Weights of a small contrastive audio-text model.
Training: adamw at rate 0.0014, batches of 512.
Data: trained on simulated sounds of rotating machines with and without faults, 39062 training examples, 94.4 epochs.
Rows from block 3 of the text encoder of a small contrastive audio-text model, named by matrix and row number. Rows with one number belong to one neuron. Each number is 500 + 40 x the weight over its row's rms, rounded and kept within 0 to 999. All counts start at 0. Numbers have three digits each. After the name is the row's rms in percent of the matrix's.
After each neuron's rows are labels from the 100 texts, of 14848, where the neuron reaches its highest value: "tokens" is the input token at the peak. Only what is clearly more common there than usual is listed. The data: simulated sounds of rotating machines with and without faults. In brackets: how many of the 100.
# fc1: MLP up (text_encoder.blocks.3.mlp.fc1.weight, 768x192), inputs 128-191
# fc2: MLP down (text_encoder.blocks.3.mlp.fc2.weight, 192x768, transposed), outputs 128-191

fc1.662 101:480605505469485586547497459496476457489514458468536479568535552450541463455382497487523495491470477548496479487493476468558522498544475659456390480506603439510484448491442531509532466502461536
fc2.662 103:506506503487509509441540442571472515503531573504486491485515466518466540485524540444508474518485500495492443504477452516489492495518487540520483500500459548436432508497491458476471490470488529
tokens: "flutter" (32); "with" (22); "<end>" (21); "hum" (13)

fc1.496 110:462457463477485490487494517556490525491478551464427479453547456573502520503450482522423441510527564512536579563393452469522476480485460484552531468470468476452463503525470474440435491489508496
fc2.496 116:513407463518523460524479520517555476509501538544419498481468433516482514569581429495476514566506575419523524510461544470500503474434486428542540507438498435546475495538539567480471530471530531
tokens: "speeding" (61); "quiet" (15); "flutter" (8)

fc1.28 104:499465441472474533465506514519461492440394519512578462533537511474537492460465543501465507436545481522463500506444454494535562495533499562495425538535521507477529433454487470501480505453438466
fc2.28 111:502500544466570428530526487500559438496492540539460456454558484545549475563505562576517519528462447458548493483469505550489446501538578494483475444482502473539551550500544491587440488479539514
tokens: "," (57); "<end>" (37)

fc1.616 084:438485468482479534521500555594427498523474528477508545493535490485510431459554510523505485528404536531551585520449438512517504548491425601544523445550539514525517490525490513491511421501489561
fc2.616 082:409483468432489485491502553491523516465477461485414515484542473557509455533461425519531502520486588528550503531451460456568472447442392527451581432428463471537441500525503551444454406528484528
tokens: "speeding" (100)

fc1.177 108:514492501506466485552453428545502508523491503452423455513481533464458544503494529515490487465475481479510521582467489444505511548484515555573534430426530503458428445534557470453470526454516453
fc2.177 112:502528419549498449481456525440506562536497499565433511520510473441506617496509518490448484495511597500469567596553524484522592461523497479543519442434442481462441426496524501437448518508543481
tokens: "quiet" (24); "<end>" (20); "pink" (12); "rumble" (10)

fc1.497 118:512546476525483589519501528522498574582508448486469576472443522480444494442526529527461423443569510551446468534462470457475498492532459448525480415460475521412477553469502452551517472495474491
fc2.497 104:555568531545457565515496542544531541548526431458466572480452557462456475435532482508484488464536466469467492513472563473492562525498472445504462454458563513445526526440466466583515520560491484
tokens: "knock" (100)

fc1.423 102:489547499464438540472434452467512461517506448505523446538475564450496444520436435512500489384490457568464437603470514466540563438482448554479473491487518453522468476477510501553516474483519494
fc2.423 114:495489445406481453488435531552507531410503538508496513449516444547518455541494499465391482469512478461484545501419521494510482486509475529537480471422474472471472553504565472534433480530536450
tokens: "thin" (42); "noise" (28)

fc1.352 105:501453474510466503432539408464460552603471527498525449535470546429441503521485505519493486498464509515484483493491422531489457530505574532516478553531547516483377508579456427493509520437485515
fc2.352 111:464498526466521563512471475479521451468498542502520497505543584568528476439420602488557447538557494592492450476522417530463484503535483546453439450478425506487491540512516463505487468549483507
tokens: "hum" (37); "<end>" (31); "clipped" (23)

fc1.449 103:474474501431494493452376474500550489468452547528454471442492489570514459479504502445443456487524563547454465534439461452502509483457454514547433497463450474532468495540606437520486467554501450
fc2.449 111:550534486554476553464450530457516463514482573600507521539439509422503521498556460502521430574526536422444507498481515535478512508479561511516424549511497469518472450536499519481457547508511586
tokens: "leak" (100)

fc1.743 090:439474470468474595474503460495513503498454467451518514511453528477498418489473460454524501470454510558469495519499468493529494526538490597455474507466553433511480425538509463454512448544453541
fc2.743 081:526562429471450574443526483473540491526472517525504503450558516486516546462469526509539545481506491480417515502538440532500479532561526555472437488561507487506493568441540458512454459489477477
tokens: "grinding" (37); "<end>" (19); "flutter" (16)

fc1.639 094:411496480495457533571462462456481597575536519477463544479467486479381563520507545480451489504530565534480494517527422511495467499525515498522501445472531528517466537522505517494559483514522518
fc2.639 092:476486533539506535531444502502509458434503516424443544491469478487406542501538545417491496541458507483490542512543566513456463467497503503499558479485502445493579554528528498531484553509554518
tokens: "knock" (61); "<end>" (32); "with" (7)

fc1.298 107:455463461426508445513487448539474457526527502515456529514503461471496524477518525508467521465524504554441514525476501498538508503579440522490460393461535475536449451491541503536485440517519498
fc2.298 122:492606526516467521453539497461548478518452477499565536548558524467538539502420536561475484461537469555428484516481529490550518465516512481443422529541532503528509512478484557522499461510487479
tokens: "thin" (92)

fc1.225 088:498448441477487511545493508490478493500475457433489448523522523513546450471452486529452468415553489548503510541450515440519568494467447560497442488487523479462474438494481515515528460492468461
fc2.225 090:542457526515494516511516483425468474534440536511479536454542504527572511473504556534521497478490462520476503503496493559513498422591564473478501437446472419513506538490527518549454504511558534
tokens: "and" (22); "room" (11); "air" (10); "flutter" (8)

fc1.303 106:443549465498508545490536530519520437447511498455520453554551505429507542480459535520540513552468464502438529472527506519527472521506505581478378477565536509532483498485420485487514469471508527
fc2.303 109:557478505468519459452531478542463536489507547543468477415487452457510490555551464444455523486436467462528433468475444515532452509575582508505524517476475553452452531506553438534474544495506525
tokens: "," (46); "<end>" (29); "hum" (18); "noise" (7)

fc1.594 104:486566499506440484435497480519473555582473469446515471527471501453400459553491422480491505425436432513486535559477521470519542508474512506522501511513564498466489489542485509533540497449465467
fc2.594 108:565517517441504496448477521493544460477490576510479472514469550588459468491507542528478433527539543458554432448418506525453492486486502531491498520469430492463474464451541474547412521436532471
tokens: "muffled" (36); "<end>" (23); "air" (10); "pink" (8)

fc1.100 091:483562473465485491470453469568539495561517483451454442533536499469468433543468373453534488449452483491473481488471518497507537482447491583491475475468511486473440475494498494504462503482493474
fc2.100 080:502480457504533439507469534487513509524469460548448469557452477484523477511546525563483499485443501474511501432553537534519538518545540470566513528510540479547515486549522478533517562500523454
tokens: "rumble" (27); "pink" (17); "hum" (13)

fc1.633 093:519553472505467502470496524497410519509420466490503507444486460458529543519454442451415478400455499441508481471476515425557499533518487511500504533511555515513481512491516442443491540560487461
fc2.633 086:541486527527567416531464558490500479478512472532450445557496482495558463535517453554477446522481478428592509483481590468509535497473516528547455482485517486500512491600482544523459573517585462
tokens: "rumble" (40); "<end>" (29); "with" (19)

fc1.483 097:490514476506476514512485547523458514504417517521547532478492480454542490524467464526375487426509456420510550513375549496544523480496495490537481487505529494496508455523536489466494529497443462
fc2.483 096:512468549512563467570463507501531431452561416468482475514486506464547464481517514511504499531475439488516532472533560506463513489487521501481474437518568449514523568579493528572529532546592459
tokens: "<end>" (50); "rumble" (34); "quiet" (15)

fc1.375 091:474459482507447577491504478481465509567491498503447455484530519485511490491473491521543445487496521601500490472469407493512482488515477508490480465494517467472424481531513558440498377503487585
fc2.375 087:418473498491511492546514595549470496452524432516433564515505472559555456513493467533513489536505527471559552481502500502520466485533388517431577455443487509543500492478474535487458502539502485
tokens: "speeding" (36); "<end>" (28); "and" (27)

fc1.517 107:477497476541408500513521479456464513581496468514510497546430544423507538484481488548485497517538552519484547569523528461506528541491484527494519483485527472478462411521501513514505497496461555
fc2.517 112:507516617512463497422559448480565462437498520540515548488453423419497552508530495447461523496524468528493551505510528558503507456452521464489512537532517519504531598510502489562509505486505479
tokens: "hum" (46); "<end>" (40)

fc1.730 107:483567450482526450502455500518483508590440478492478469535518529510470466512419489544494503449428463456488480489491530480477522528523467502475495488506561526495517414525453483480520497514512501
fc2.730 115:430441538550489539522577522516459470427528462519506495487486431506551538475529506455481557520521505533477540538530529456510503478526428449464594494473454513525593490437499463464463456549453482
tokens: "reverberant" (99)

fc1.139 087:495577466505437555547527488531459521512532541548518565526560557453527492507440492492472483498544495511445551489444493496561493457564478547447454429456538492476438501465501520503411501562524519
fc2.139 081:519437619519521466451601521516455463491446461514541540530487383570507561470576492576477485512535523483583517462500561534460495478514492420454515534575512558508577494531460511531563512462526512
tokens: "engine" (80)

fc1.297 110:489483490474442594472519436448496469470531512518442508480489469480542477518527479444465510522507494545451459456415483516575440466534499513479491462426540469456462478492473517505436489521473553
fc2.297 117:496451539468525495503466532516512475447518557585490477502502493578543516488555493452472474555566548516565441493454507439489519479520428506499506473422365514518537458493579455512469496537511482
tokens: "<end>" (78); "flutter" (16)

fc1.537 088:487555512551442508517483531490442489462509542468532584548466562520468504517511480441520402554531498532481569504458462566483484470500472545532483489492458419448496479541496518455517495486515535
fc2.537 084:555564539567557516450531495366568441524452528563518548469505486508527562477505492570548485507539525400481503533496502538497497429486524417500525487511449450461518514487512493491468514494526504
tokens: "leak" (100)

fc1.191 092:473568469487513493423414520465466526494520462492508495446460513447500460528461462481486490528438497491507508569522479400508572538557438520496403431459477505448499487527582399448494505558496461
fc2.191 083:521571464591416562535500532486546535559540499527449484464472534476448567441563551496520498479521544516480489494513511527480530508471525476579454539518513467492433466491472478455479541528538477
tokens: "muffled" (100)

fc1.279 107:467466483513489518501504420441467470611477532509481475496518506520513514500443525548501494508530596546487491542496441453491494520501515450465475510476517422522431497514465538458475469510463559
fc2.279 107:467520527449472530416511519445486533470537476527515455461462457445495529525517512493461553573510512530403523517531460499531513478457519482530457514542538503497489588459442479565504496502483459
tokens: "quiet" (87)

fc1.592 090:497535511432386553448485430484574460500487535443471490502535513544422475514502545445507462515510476546449548502477527494498439493467467566567419534513559487503474505521518425472489497501506458
fc2.592 084:459463421439523498470473491473534512540501556468442429524477514526409502501533525493529495523488480510477470506505473549537473550478471496607515562512524443505394523528499466471544451440505528
tokens: "rattle" (82); "with" (17)

fc1.688 087:495514396450494516493465473495518493524487510472457407508508521512463512467487497486492493468540472515478510566442474503548537504507512527571491462535551484501436411481482473457512420488441509
fc2.688 080:601525520523437526456537565447552485586553504506546490474519533459511575487529497565559472437493562478524510455498530494557537431438526483442474555523507452488458471448449524536450562449540536
tokens: "quiet" (100)

fc1.58 099:474453454473454484536463502564546523498489563472467528558474453565416527484529476432517470523579577501480553523507526529481533600457460567459538526464476446532491430520512465458514456490520572
fc2.58 106:549585484522557531523441523435489497499473502415550553532555575518512508412481543541530455517539499481521495505515517519477540499478468547540447488522485437447535503498473526525576501489512455
tokens: "room" (46); "<end>" (34)

fc1.482 114:492465485470448505484501444519476506496520486572474468526457519437473565487479527493490530430518491505501478552499488420537548540541459542587507451463593502495419389455567456511534482450522509
fc2.482 123:453499453468499465492506526486558553522546457563426539434606449498544537557506477479549560496497551548503525477544480485551520460556482429472554467450456455558477481449495520511459480518507534
tokens: "quiet" (57); "pink" (16); "muffled" (14); "white" (12)

fc1.625 099:505495455506498494430529500469551522525488535496510518531508424413493530521527460514408511532470501471458549488476548511536509511500540493447467537503572471520435468512484486512481501505520529
fc2.625 094:533484515490484528508450544491442506553517480555508454531448583506523449507481441523546439467504523492552436424449508437544492519504487528524465521520522537553486436554500538488599529530514520
tokens: "hum" (61); "<end>" (25)

fc1.693 089:487558443448462551464446469530544462567550537448506512523529510511438496452393505472479479480470511466486576492450531499479484517459486617489478546524544460493473471486488464415453506510548474
fc2.693 075:504471465507539503514458408473530503556480572517406396484502490472449528561505488514517495549498493470448415546464508549509465525490558510580488520519528429463422497559529466469528463457511563
tokens: "rattle" (93)

fc1.716 101:501470472440514509465485499508575577565413528559489506463568461535507497541502443527458417498502565471513473511397480499504467542477519507498509491531524433472526472536529480489487493444455495
fc2.716 088:546507529518438508430554490515487567519555392484466510515478479476500569472520434475515514445513511514489514510525559478564525520505437467451554576533532455451457512505454482481515487524565505
tokens: "speeding" (59); "<end>" (20); "rumble" (15)

fc1.194 098:469517362480525522468418525522462557494491550417489484506537510479448466478458490451488508514505513474448587561508493499531508534556473507572472440501506501414470485578490442445450467499461453
fc2.194 077:468534431514453547507431510518482553519467549508496532531480540470462513482434558478432451533509571475529536510459494553467492529486526558571469455482512529378471488521589452426508485570517444
tokens: "quiet" (100)

fc1.578 106:446510515484481590518431458510560481500445516523499525495479493490485491507482506423501485510477464518411511489497475535456465478479550543456431447505486488539531515565546484519496391527484528
fc2.578 110:528486456566520522481482546483436489481438573554503468565488476410522546449570555477505450554461508457392528513551516536430514498526552540491392520519499535474499450549472483467451546478524520
tokens: "reverberant" (50); "<end>" (34)

fc1.764 116:515491487479499487462504456528498596664398475460527498490502520548438448572464497496526525477468490526500460547514477487492506571502506491506506490545531537444532472524554496479540478445373514
fc2.764 129:536490521478459502455510531494436506442561537511494435482476499476511541461532512461423515503493517469526492455502498482473493454522477551479477556525483474504443519453456478530448546472560468
tokens: "engine" (63); "<end>" (16); "with" (13)

fc1.410 097:455570461475524519531426551500467549440571462513464502520564542486503493446430499452474525451480471537494458500532472470488496497602392544542490416447487519487465521466490451500538505566508407
fc2.410 101:449535528501457533583466467457519434516560483507450542432499582534500443504469477505535500580473484553497516464500495489480423460479508481492518395435539457558506522497518586544530488569506518
tokens: "room" (40); "<end>" (25); "with" (19); "muffled" (16)

fc1.429 101:511473487477481481467439502515438486455515560521489426446479457421538532539524495518369477481524489472483533552444474408534528458484476500569450496465473504466467498467531482443428519522498466
fc2.429 097:536453596482492458479573488554510466562463523537517455437489451521500512572565468498509524512463543427535477472436474452446430488464497482457514523602523557528591518560543451552509532451452520
tokens: "in" (60); "<end>" (28); "a" (9)

fc1.701 092:528518491469407546499521430499458513491440496529551478493504525489515467525460482468471512379502465552500446491444389397605537489577482589462447531520538480503465464497528500472517507478411518
fc2.701 099:447521420472510486534509573542502557527469429458528519592559508476502508457487516573517526478510473503464570547517529493559563567538449540511485484565558483509491470516502535507545454500495459
tokens: "flutter" (30); "<end>" (22); "with" (13); "hum" (8)

fc1.272 101:442467456475484475501488508553504573533483471463472506565467480464458439527501452510461454513463568517542498481499461492522499577541513527569526485485529491474459449551510424450506491505476519
fc2.272 106:542426484540524472561454520557495515431520479487462493544521492495532484458522456399449456559502535469467547472496549525424524508511500541478511476416500484467520429543536439486434509587533485
tokens: "flutter" (33); "hum" (23); "<end>" (20); "with" (16)

fc1.358 110:444587517513367473539442434536510524523517504487484446510427532488410501563465454405515527443514502508456552544482527509478528494441542607530527515489568446509469492552519450485524472514518531
fc2.358 128:472482535445448468506485449548504407502493500487565496485439522536508459490503522559514537475479429535518530538460526450524472482477429513527499482519539508600553537529547610565516451487504465
tokens: "hum" (19); "white" (14); "room" (14); "pink" (13)

fc1.491 096:460455478380518509494436528550542497510509573444433558477551513553428522471503551425500440504526582495454514493463472539477430569501487534473460450499487517493496484499527486482507427477545541
fc2.491 100:475503452496545474474433576547490562479460544505553563531507450460472480528545439422502425577477577517544527477512504491503496582495527506501478509500456573495532475570483503465533485574485580
tokens: "grinding" (90)

fc1.612 083:436554473476466501450447487497475504510499534462480502533466512497410488542456375487474439504520490516492511527471496552503594485498422539520501504433486457408466511449525437488475516503496476
fc2.612 070:464557427457470508478506481563605455478503533525461482462543512529504454493463491493499487522488552482435513439412465495498484490450509549499436564548526452561487505487524474496460450569544523
tokens: "muffled" (100)

fc1.618 111:447524468497501489422499524508566583493547459540452422565506486457518486498486473453471447527547535579412519547543479501493557534468559497513433513492485516461410490559497472450423443565517464
fc2.618 112:548462423494564492579489524477497503512465493515474470453567510474621454522477504592518494535505499477491480471454452505519455512566603432565452441469509399482445514546511506492475485508466518
tokens: "hum" (46); "," (37); "<end>" (17)

fc1.106 094:442529481427414552489457511530472554569478529473468455475500512453463479513439497494500496529469533513496515483426459478479493475455501564527473534482553466553501454485496487486502478499461517
fc2.106 074:402472498482490425496494534543489503530449493436520517542564505566491542524468557468515527474508472472536610491501496539482481515522509479531508449511508539524568538570526479449503554455529422
tokens: "clipped" (98)

fc1.136 103:480526490455403561523507442532498492531470453484550459442469531471510488521414498537509540402510449473510528564412480440588514491482435525509542520521547353480487509479550491541531483457448484
fc2.136 111:557554457556564518483519556461483521496541500551453490463533457505559520534516429461524522507437502446520414444550485428584473467599462502492528470490468431484512479454451465465502525510483535
tokens: "<end>" (64); "noise" (14)

fc1.147 116:443527445460512504536456525539549499505505422445490493568510527521506422473447491503524466459492467544483485512531517450530543550483365624445471499481514496477451481568468503487490442542512423
fc2.147 127:515484465457570415480445433478509479557480564505491449416529492482507489529461496493484510522504526459475489540508444473445488505435556484518470482482494508523470519562481481519472478513545454
tokens: "grinding" (64); "with" (12); "flutter" (7)

fc1.179 101:509467443455503479484489450539456477510444570513501483504502418466509459482521509537528456517474537454512594536432452535489543572463518607545481497536510477512491465519527457502494434469538536
fc2.179 099:373445486460519474512540504490506489548549448431397484512543468587466441482470460537516514564498573551535537550495487525555440525457426519489606434487479470542437515550455544497502407520525544
tokens: "speeding" (78)

fc1.645 102:482509447481493451550478526467535501562460473440454447450492514468517480520472468551497540510429509471477521533492520392474496495509529501542505434487515471528508488523548492496483472528437487
fc2.645 108:608517499504551484545430509487514456471498503550492489527466523536515482506485462519476415459530545387594464400478548486457532524465518527521461532501474465484491497530488465527490581517578510
tokens: "thin" (55); "<end>" (26); "hum" (10)

fc1.450 107:476492450527491517468463516543475565483471552454459472528481459418458533503517525452398458543499546451484580557470504514471542585476541520523494501503484525428451447557527387426429531514461511
fc2.450 119:502428468510457528549527513473473499495537451474474506465469495437482525461569499511524534527520507541508563566539464502545537466474491476617551446511527417513460546511490536488585475485528487
tokens: "," (56); "<end>" (23); "hum" (21)

fc1.422 098:498538469488495522459529520467492514515471503530488508508506454412551558550523484504437548494516491489411480534507496505615515541548514495526482464486539533462463427476514508483433483466427559
fc2.422 092:434514515505558446509498516480495455467535533564531435476546486492528504553520485469563542569442504533462485515507428465510448493498498543456454448495438538571546487514438544489499514523437554
tokens: "quiet" (84); "<end>" (15)

fc1.644 090:484516467472527491470481501501590480485437550506524505486587483518571472537492439523524503521475509486514515467455504502542436480470526515480428457540515448507516501555483513485545416504422517
fc2.644 085:482444519519506473541531492577445546520498408519434490526504468471556475513520495468487480455464457571541487530512497501530557493552433457507535507506536528471533490544462488505507508544571447
tokens: "rumble" (62); "<end>" (18); "thin" (15)

fc1.189 115:464470482426517527461467442518525512507480578460475466432515480517440497492441515466456510512492505478435542524492421488452482516489560525477487492520534453509510497487552409497456469503515467
fc2.189 136:447444439549522498489507567477484571452560470490428564518538400501488546462591533452511503586486534556481580517570524537520516499532504452512501497462474519488483501505417529407492459537528522
tokens: "reverberant" (92)

fc1.70 093:539585503510500465488512403475457532556477469457490437457503526408521557558478444519499549504447484466469445569496512427539540565496530571548482488507531473442451457507460490442515512483455524
fc2.70 092:535436457484502485423501538489527559549451508489551531517494438560459513474590454521445546432497558454511546490507542543457517501464480479458542595546485512510515485471493520492491495458508477
tokens: "hum" (36); "<end>" (17); "pink" (12); "air" (11)

fc1.323 101:493586482501440547571488469464488574478526453475513548493522574428452508523429514435502495494484473508520498526518471482522472492510547576594517432487621521395491493502500454511587522464421478
fc2.323 107:554437490476427610487565443499492521495512523443537593462438490485516485485512468453522484424534482498507494435450478479530446512495513503510522546518584418487524511493508487517543450452481510
tokens: "muffled" (74); "<end>" (17)

fc1.46 106:455512497470465499532480396507512456487503487444469443471449504485460528528426560517427536509468450505473508575477493445510517548470516503606500473487557456525486523496545451509518462516544476
fc2.46 115:457484492536471598479535533450517435424521562593553536532531460501551587453531533441498527510546495519510522504524478471515542420507454497415489535474419489556556447401449515459444500467472522
tokens: "," (42); "room" (19); "noise" (12); "in" (12)

fc1.727 090:526496488486495601556530473379538489476487462560434577496499493560558468494519440515498459494537489521501460454453514531594494477522492484483482468429564485468503480500496525490471466531498480
fc2.727 082:497523489497529494505547561482477531533450544512520494434568493557522511558526469525524501556499554478507467505489451460541494519517469463526526462519438548465588486468540482468486477496422547
tokens: "flutter" (40); "<end>" (26); "air" (14)

fc1.451 092:477460477475485520576498529570463471474487548502521555525543473445531442499518476446493476486446476488534582454418460495542477544559453564555453497540525496541527471500533503475510485480457556
fc2.451 082:468464459475543434496466522497517558548520449491436504483498476606440472514525489523491491518441614542568471464496488517488451501485440451499595456419487582514421445506479580425503449496529559
tokens: "speeding" (100)

fc1.219 090:500495441427525472560454487530503476520459552478481540515551536623493466444474498446470477474536544507510473488471419505493507549556428522497467473470502427449486481544526430467508477512536475
fc2.219 092:496552459539557553469415554437597433470489575540504543542487518497445511490561513483472476620538551475465502485485475529453483492447562461535462486464450472509524482504496545447525514482510588
tokens: "leak" (100)

fc1.60 111:492452498467444480484545480572532532513428476518530488471515452491545452518479471492513520385497444481510558521424531459541510531499483508495518540516535358521527472538476474492496440468440493
fc2.60 122:478478484490510461529504528483449564541502470482493531433507535470497532520521512447532533536472564516513497489556431463502453562563477498523589441503490543469506525542518444517551514535495510
tokens: "rumble" (60); "<end>" (40)

fc1.341 097:498536438449528516521422522515543513481475534454476526519513560491501467514447439491440468439508487496498477538442551436488527497516466510532484448499508452477504455519584487472501438516473476
fc2.341 077:496482495482482512503478428525543458487484556433503541488461501600431474553441518489440508520523478443529517469470456547477430538420554476549494590474546442471437567529540464463518516510535475
tokens: "thin" (89); "quiet" (11)

fc1.274 092:485527441437487527428453461449507483506506528557475470515446542469470485465494497509504485529542493507472467565495462458531582507557473545497447482525535445492507430518537437497531436496501490
fc2.274 071:487533470572448493537514535473570487555447523559555448496516563496493538482463508504484545457491572523434470471522432430532517492500536496477528487542514494500500441504489487449479522545429574
tokens: "muffled" (62); "quiet" (38)

fc1.601 113:509518492502474499433444464508538568608438526519537516491511511500485483588460430490497479515484519461498514525481543504473516547471564477476448493539535498482526476587547487498488465539461534
fc2.601 122:478479544508423535546482520565431518414554439503497455514509525540531492487494461435484505445498444532541478468500555455545553460552409511482532568500499439534507502435486510548529538555568476
tokens: "rumble" (31); "<end>" (27); "hum" (25); "engine" (7)

fc1.735 097:510566478446529478523474539532572472495510461489462546510524517527500453483479491497493456449470480464466532523498567508491511492478461487534525405458509464457534442488543504496433450521524410
fc2.735 096:447449531477444531556566488570495402463468526583527451504508482514536501495505492499549536437497461479474523535470485473482503451479456564493481490554475501587585450464548500511462441473460526
tokens: "muffled" (45); "<end>" (42)

fc1.216 101:501547448487494494535442506528429517522461445418521457524544564502464465490403509480427522411434494473517475480490514463558498545547463550509513524509580504485431475486452458483576545505500453
fc2.216 103:458484543489542464472519548535509546485481467475502524515503456562490473548539466432464479607476581504488511462502536500492458583461536471461545509526504601440586475568506492451521473560428570
tokens: "grinding" (78); "room" (10)

fc1.183 111:469584411476535479481418530504524537532489487516468433496563519545524435450398464521504507473444501499513442502525463512476509485554467523491489449496473506473493434470489448518486494511480453
fc2.183 140:493442561524423545494574459488462471491521492489529558498390467459499554496561490489471505533559535542499533520485518494534498526472480448489562535505529502519504500513510535478529482519492526
tokens: "reverberant" (99)

fc1.696 112:500470473499452452487513482516470550560427500507482503412477449431560523547473483504458489455418515499484550508480512409524462563491509487531462503489536521522473510545533467470468503531447501
fc2.696 121:575457494433513446598425500507521521524506443499465551516467537575535430447524460536537441475557530497609464473455522498495535492482431493559531487427468470499460462524502511525554539498513428
tokens: "rumble" (47); "pink" (20); "<end>" (18); "hum" (9)

fc1.494 104:517564485475417538525499441460477508507464522443537541564469560456492489511444490532531407427550448446541573539470483528577538533488517558521522511507533431425493475500483445498484524464468489
fc2.494 108:491488525562531504533546575478573468523489432512424493525537462541535540507524487555549515501511504525554500510567562481531548453495496420474537497494485436574554477472484575488481496509530503
tokens: "flutter" (32); "air" (26); "<end>" (23); "with" (8)

fc1.247 106:460539479484457572490467553501477482492521468481494492568530552500510472486397451514516439465544477552496530533489497477578530465510408581483496479498489430436468447481469491488501456475499521
fc2.247 112:497527483555480459466553480457420562539457498522480536477551450485571559508449509523462505466479494489446560519519518566536498522601564479471470507490513516456451517507459497520447499548518523
tokens: "flutter" (32); "air" (21); "bearing" (20)

fc1.462 108:487525459520486503445496426494498564621434575475501523463489515498460461539444474489490470514494527475449527523500512494470456569480544464470492456467492532455482483552530478487432512550443551
fc2.462 120:469438515473463495529473508552449471417584438512480463507469506505550495461503494471438554462532453534515509496467571479528522479534414503490525555432504496560449500433491513568475502557569456
tokens: "engine" (35); "<end>" (28); "hum" (20); "rumble" (8)

fc1.362 100:481501490519493553496494521516481495499487579541515479516491515459456511486502487480458485564514535453487563512459453524480488506504454577529561451496482447430467457497556455493433470493508565
fc2.362 103:392494496409518479489540522509526489554501448450412500493557513595501453470457489582600535531531528545520506536503459524546461520476405500472580444535501465559526517504516560529501384459484493
tokens: "speeding" (92)

fc1.90 101:456474519431512503489501508503546467515544489552502441525516490473508521526520492489537519536491498551415476498495487463539518447548450592439453424501526497540499419502511521541491380438497542
fc2.90 103:483588570516457497454540457473510508539466509437532529543515525546446528477451542532541496499510440534475530586484544582513522469464553494467488539493482533456493507463473556499493454453487472
tokens: "thin" (68); "<end>" (16)

fc1.338 095:524482484483519467508433508524484550540409573473426489485489483543477512525483498505440440508494580471496521534409525492473445505494491503565503444433478480419456431568536488397479514479517526
fc2.338 083:441466470534468456464533509549462459543495506561486459474535434477485542530500417487471570473465542452478592558476520497500507451486507461420511557491516495598493471486496542494422526510534573
tokens: "flutter" (23); "<end>" (21); "quiet" (16); "with" (11)

fc1.638 103:460510473422462509475399512492575528510453529554501530490520461537504477562518514484459493515511498504476537538494486498496522450470519498527473501488477467470521510546591485458450470490483434
fc2.638 104:547520510545476513468528532470507510536525396509434475550489507553492518438530494511510490451471523527498471505501571518540550502503499446458517529485469563481412447485478517454460501550546510
tokens: "in" (72); "reverberant" (13)

fc1.199 095:434479504509429537535489452411504523525515464462473455475423518472507506530511449474560529499438499519496527590496486459567489517471509560580530450464563490520500442468505481462548495511373531
fc2.199 102:606444516497494575482483469403597502572487537551433502499470525505537498485517513489543442463540569513493422431481514507472520564516592421455461542489509452473471485579533475507461459524529544
tokens: "muffled" (73); "<end>" (17)

fc1.130 097:431496424385483546531456444536533481472472563490505543492552451542491532461471520455488521471540522496435538514493438462520542548503454593461453522509491428517502496473570430455470412549463500
fc2.130 099:492494438547469516482560542494518492472560551560456522481523401504526579518553518471480550507521520480444579524513514538523532435537494453455515511437427467499498503394500474475361516469540519
tokens: "reverberant" (50); "<end>" (25); "in" (16)

fc1.710 091:495464408480535469479433485541497552501516541472451563555495495548490504477509520505425457476535573478499576548493529542501520543562504492530483486414508475500396467544511538523441484520534496
fc2.710 092:430575463452522503523467527551494514477422534437589547511576505468506482576436523515440476537530506535463516513453462470486467521462481528529422472564517562468545548540510497483520463519424474
tokens: "quiet" (52); "rumble" (16); "with" (11); "mains" (7)